{
  "model": "image captioner",
  "dataset": "simulated fluorescence microscopy of cells",
  "train_examples": 48750,
  "image_size": 64,
  "crop_scale_min": 0.8,
  "horizontal_flip": true,
  "translate": 0.06,
  "tokenizer": "char",
  "vocab_size": 28,
  "encoder_arch": "resnext",
  "encoder_norm": "batchnorm",
  "encoder_activation": "leaky_relu",
  "encoder_drop_path": 0.2,
  "encoder_depths": [4, 7, 7],
  "encoder_kernel_size": 3,
  "encoder_stem": "single",
  "encoder_avg_pool_shortcut": false,
  "encoder_widths": [192, 384, 768],
  "fusion": "cross_attention",
  "decoder_width": 256,
  "decoder_layers": 8,
  "decoder_norm": "layernorm_no_bias",
  "decoder_norm_position": "pre",
  "decoder_activation": "relu",
  "decoder_mlp_ratio": 6,
  "decoder_head_dim": 64,
  "decoder_fused_qkv": true,
  "decoder_bias": "none",
  "decoder_qk_norm": false,
  "decoder_layer_scale_init": 0.1,
  "decoder_parallel_block": false,
  "decoder_inner_norm": false,
  "decoder_positions": "sincos",
  "decoder_cross_attention_every": 1,
  "decoder_tie_embeddings": true,
  "init": "trunc_normal_002",
  "residual_init": "none",
  "optimizer": "adamw",
  "lr": 0.002,
  "beta1": 0.9,
  "beta2": 0.95,
  "eps": 1e-10,
  "grad_clip": 1.0,
  "l1_shrink": 0.03,
  "steps": 4100,
  "batch_size": 64,
  "epochs": 5.4,
  "lr_schedule": "step",
  "warmup_steps": 200,
  "weight_decay": 0.3
}
Rows from block 5 of the image encoder of a small image captioner, named by matrix and row number. Rows with one number belong to one channel. Each number is 128 + 24 x the weight over its row's rms, rounded and kept within 0 to 255. All counts start at 0. Numbers have three digits each.
After each channel's rows are labels from the 100 images, of 14976, where the channel reaches its highest value: "top examples" is what is common among them. Only what is clearly more common there than usual is listed. The data: simulated fluorescence microscopy of cells. In brackets: how many of the 100.
# convs1: grouped (8 groups) 3x3 conv (encoder.blocks.5.convs.1.weight, 192x24x3x3, each kernel summed), inputs within the group 0-23
# convs2: expand pointwise conv (encoder.blocks.5.convs.2.weight, 384x192x1x1, transposed), outputs 0-47

convs1.156:116095128120116097086107102119123120092104082113121092119103121086135115
convs2.156:127128134170174130129128130128174146135132148128128132113128159129146128135115131130136166127139129128132149128128175135126134128159129124158149
top examples: green stain (100); ring around the nucleus (64)

convs1.120:113115078175140117125137134115091116122117114155133158113095116147099173
convs2.120:086119128180128129122127129130107127122142133180132138106087211134127124145132182129141133128132123128128115129191133125112129110122186123131127
top examples: ring around the nucleus (95); green stain (77)

convs1.167:152116136171143112127112113165172171116117113096148120139112167122147100
convs2.167:123126129120158128130128128127153134077130130127138130003000123121129099143124140134129150132120128127121132147165134155133158129131129090129128
top examples: green stain (100); ring around the nucleus (78)

convs1.110:065128127127123096128127124129062124135066127132117134123123124109123123
convs2.110:121128129106135129134120127128162128008123132130130134132131127061083128089123133128115126130138130118110132124114120084130127133120134126129134
top examples: green stain (100); ring around the nucleus (67)

convs1.184:153164134117116129146087174086156115114082152128147119108131107105131118
convs2.184:078175125105145156113082128151130154127090223117128130128129125123128128137128183128164127128119141112127100131128159131124124115127128122128127
top examples: ring around the nucleus (94); yellow stain (57)

convs1.171:112157139105121137152164165159156101095108162150164140098108130134135110
convs2.171:000141128162149180111105128140145128117107132158132126107118130129128129189142136098128126133092133100128104129126150129044072107129128109104095
top examples: ring around the nucleus (91)

convs1.166:125085141125131082098105101125127126088084096135135091126113125095141133
convs2.166:102082044151133129128128138141131165140128144129172131150141146163138127127130128133132163175129145129128130122130159172128135128189128129128133
top examples: green stain (66); ring around the nucleus (62)

convs1.106:081120096127114096111113143114069122099086124118148110121111124105125107
convs2.106:134126145121124129132128129130120090017104119129114129103112113077092121129127128129128125111127120127128130122128100130140126134109148121129119
top examples: green stain (100); ring around the nucleus (77); few cells (55); cells: one or two (55)

convs1.172:189141125093126135135106148103142096095091144113146097138113117128120095
convs2.172:055131123121166175119128128128139130128059140133126157118128126098133130164125134062143128128143154111128110129128138142128132128109132122128129
top examples: ring around the nucleus (70); magenta stain (60); crowded (56); cells: ten or more (56)

convs1.13:125128120111163113127118118124113126162170106164103169109159162125120173
convs2.13:128128117167121139160156139170108129128127127126147116102120131133115158130128109094155121130112190162127056123129126122127131128131126169128128
top examples: ring around the nucleus (98); green stain (63); few cells (53); cells: one or two (53)

convs1.73:131168124126131126143167122108132152124124103136151154051151102142135136
convs2.73:128098163127126128128128128130127129044113108135124135132100126131127097128130136161128127120141096125125128121139107131120111115124168121164123
top examples: green stain (100); ring around the nucleus (74)

convs1.131:094145140116119117114094142092151148097157090122084116142152114127091109
convs2.131:172128128128133138130142119127124128122150127128094150119128127088116124155119160086128128122138120128123128131131127123129134128128142113128134
top examples: ring around the nucleus (88); yellow stain (56); green stain (44)

convs1.67:109146102117112105160111108129106081118110156117144128107109116118065151
convs2.67:128124128129142128130130117109255151106130128128128142082012128129139120130119172141127136128135128128115128183128184131139191129146151099128161
top examples: green stain (100); ring around the nucleus (82)

convs1.135:095119141130141141137097140094158169097147098152100108135165141144090125
convs2.135:148128129146131162130129120129145135127129138212128164115088167088128127144124232140128137115149128128126132144153134134129166128130191108128149
top examples: ring around the nucleus (90); green stain (83)

convs1.115:131133146134119129080086130128127092126119143085119126135131075120075125
convs2.115:129157129126125112128126137131138172112172152126136128127127137222224128118128137128154163144128146137130130128130172127129163141169130127126150
top examples: green stain (100); long thin cells (34)

convs1.118:141063139082133127130131101126132132130129062129117128086134132131130133
convs2.118:129129130125150130127127060076125128129121131125131125082125129130129128125083129127128128104113129128125128125076149178128128128128111124128128
top examples: ring around the nucleus (85); green stain (49)

convs1.149:130086136132140090096108090132137137090101091118133099130100136089129107
convs2.149:127128129140153128131128128127149159153166128131128129130130147138189128108120128128128167131135139128129133129140185129128153128160133137135151
top examples: green stain (100); ring around the nucleus (47)

convs1.50:117139097126107120156106120134102079115107162124152127121117115128067163
convs2.50:128127129130130128131130114114230151096132127130136148080025128130131127128121147143128134128134126127115128130128128125129128129127164102128152
top examples: green stain (100); ring around the nucleus (76)

convs1.63:120129105129106077123108089115108110104105112117118137077080115111113120
convs2.63:128114128176129120136129128127161147129135142139128149124143169130157127129112137128151158128169131128128129141137176130129182128152167121128147
top examples: green stain (100); ring around the nucleus (80)

convs1.178:130139153089108125130106141094119081094073127145141153116134106116105105
convs2.178:121133089175154145068109117126128141129127161229144167115131169130157117145114192136159144128156131121127134150128162138107144046124161113128130
top examples: ring around the nucleus (96); cyan stain (42)

convs1.109:140057137072134128129129109130134127132130073128115129088138127132126136
convs2.109:128128131127153130127127065074126129129131130126130127076126129130129128125083128127131129114116133128119128125068158195128128128128124124128128
top examples: ring around the nucleus (88); cyan stain (54); green stain (45)

convs1.25:122127092131132095101118110084072122118123123127121081111116111083134125
convs2.25:128165157127145125129129079099144128129168127189148171158170127189126146128109128128128121130120102119121128143129129159134128130127144128128128
top examples: ring around the nucleus (95); green stain (55); yellow stain (42)

convs1.127:100148149088120107102110148115156157120155110103101130136158101124110078
convs2.127:132128128122131136129128129133116104118131105127049131121111122102074122136121136094128125108129116128127128125128117120131117128033129077127112
top examples: ring around the nucleus (91); green stain (63)

convs1.176:182136162123150156129130139133165128124118158158183163130140122150133126
convs2.176:095205128060154188100077127126152148128124184107110138130124105124131122130127166128132146138129130116127127131126128132112119109129125102125118
top examples: ring around the nucleus (97); yellow stain (74)

convs1.65:118126112124110086117114089110114120095109110096117128078076117105119124
convs2.65:128127114146131116130131120115153168138124173128149133128129137124176128128098134128154181136184132128128133146125200130130197128167132129128165
top examples: green stain (99); ring around the nucleus (74)

convs1.152:131099146133137084106108111131149134084103090109138099127086135102141097
convs2.152:128126111131142123131128113121198174130128127130128132088025136138137128123090134129138185127150137128106129180128202131129190128136130128127149
top examples: green stain (100); ring around the nucleus (75)

convs1.181:143119118103140149117169094165151086107089127144171120137149133134136101
convs2.181:060126126165136149083121121128127124123130135231145144121137163130128083150131145131082131143152130118164123128128128140006102028128153110128099
top examples: ring around the nucleus (95); cyan stain (44); magenta stain (43)

convs1.103:153063145086143134131131090116157135116136077130109132101128135144130127
convs2.103:132136132125146139126127078084126126130126131125141125053127129126128131123094128130142132112120131128126128128074158175128130128129114123125128
top examples: ring around the nucleus (86); green stain (51); cyan stain (49)

convs1.189:144118148097102148116137129138128098104086116156171116139180107103130104
convs2.189:084126121213127146103126127131125107127132136248155161116128189131128119146129177122130129129142116123142116128129142129015120029122154125145107
top examples: ring around the nucleus (98); cyan stain (46)

convs1.83:128122084096092084138128126125096135095093116118160121124145116122090098
convs2.83:149127129128108113132128127116142123163137136116140121137124128153129128097112129167116130139129143135137137126096196166107149130187125130125156
top examples: green stain (100); ring around the nucleus (53)

convs1.128:129124121148134148139090151083138144086128113180106116126162131134092153
convs2.128:116128126221126143096127126133118126128129140201151176126107234128128128153128218134130174126134127126131122130154135135121131070123174127128128
top examples: ring around the nucleus (93); green stain (91)

convs1.116:069138126134111105129128134123066126121069137135136127129118128090126115
convs2.116:127124140133129131129128128120135142000107127139121140125129127129136128128100132128136126128140128128128159113126122132149148135128156078128128
top examples: green stain (100); ring around the nucleus (72)

convs1.6:122128132137091137127098138120132133094090143090146086146087096132120086
convs2.6:124127114128129115128126106097140128124094127129132131128130127124131046095067136128108144133128127128132128128125137130050127077126131116253128
top examples: ring around the nucleus (52); yellow stain (52); green stain (48)

convs1.3:116129132140095141122099144122133132094091148091150089152091095134112090
convs2.3:124128108127130120127124099095144128128090127130132131129129127122129057103062138128126144137128128128133128129121137130046127071126130120255128
top examples: ring around the nucleus (57); yellow stain (53); green stain (47)

convs1.62:101123095126088129120085130096090107095088118134117130129129086102123126
convs2.62:128127128127083128130128086062150137117115123147131160155143127105129144119061130132128128128141139128127132128063129131129125129126144120128133
top examples: green stain (100); ring around the nucleus (68)

convs1.52:131135125110124068133125080127124122124124133089132127072077127126120133
convs2.52:128127128160141121136128129128145160151140162129153131129148152143176128117116128127129186143185143128128128134128189128128175128167142129132159
top examples: green stain (98); ring around the nucleus (58)

convs1.191:121079117105129115086112079112115103106114093111092117108118111122113106
convs2.191:130098129125124082128129070080143128155130127128112129132128127126132080050047130131074137124186126128128129126133129129129128071125129130136136
top examples: yellow stain (92); ring around the nucleus (64)

convs1.119:123127136130127128097099155145123074136116132097143117126144068124078137
convs2.119:128128129133177128128126128125140184129157145128128130126127175157227129126111128134139164129156140128128152128139169130128166128160135129140154
top examples: green stain (100); ring around the nucleus (51)

convs1.183:111117165084112109110114119115110085090101112144134146115124098097106097
convs2.183:125127099188129141121128120118128143110129176167165171123112172130150118134111205145142161134177128128129132128128189141125187088129176123151167
top examples: ring around the nucleus (91); green stain (46)

convs1.132:130155131104103085085137161145127124146144133083129152146124083107139105
convs2.132:128129128129128129134128128129115096118127100128068126089121123092036129128130128087129114109128117127128125125128110125128102128041128091126096
top examples: ring around the nucleus (94); green stain (65)

convs1.95:095132119130125121142157093104128143116125081131145110062142090151129132
convs2.95:128111130145129123132128118124137125108129108131128142128129127103128060135087135136119128129149114128127128129136128135129128129124157121176128
top examples: green stain (100); ring around the nucleus (76)

convs1.61:116144094113105107151104112132100082112103147121143128107110111124067149
convs2.61:130127129122132128131130127120183150104125128128128139080000125127141117133113159136129133112130127128128128165130128132157168138150156125128143
top examples: green stain (100); ring around the nucleus (84)

convs1.123:089144131148107119123104147101151154108136082153080120142160119114097140
convs2.123:140128133152130127130127128130130139125136134148128151110119128103131128158128143134127139121138127111089129149133129135129138128129171119128138
top examples: ring around the nucleus (90); green stain (69)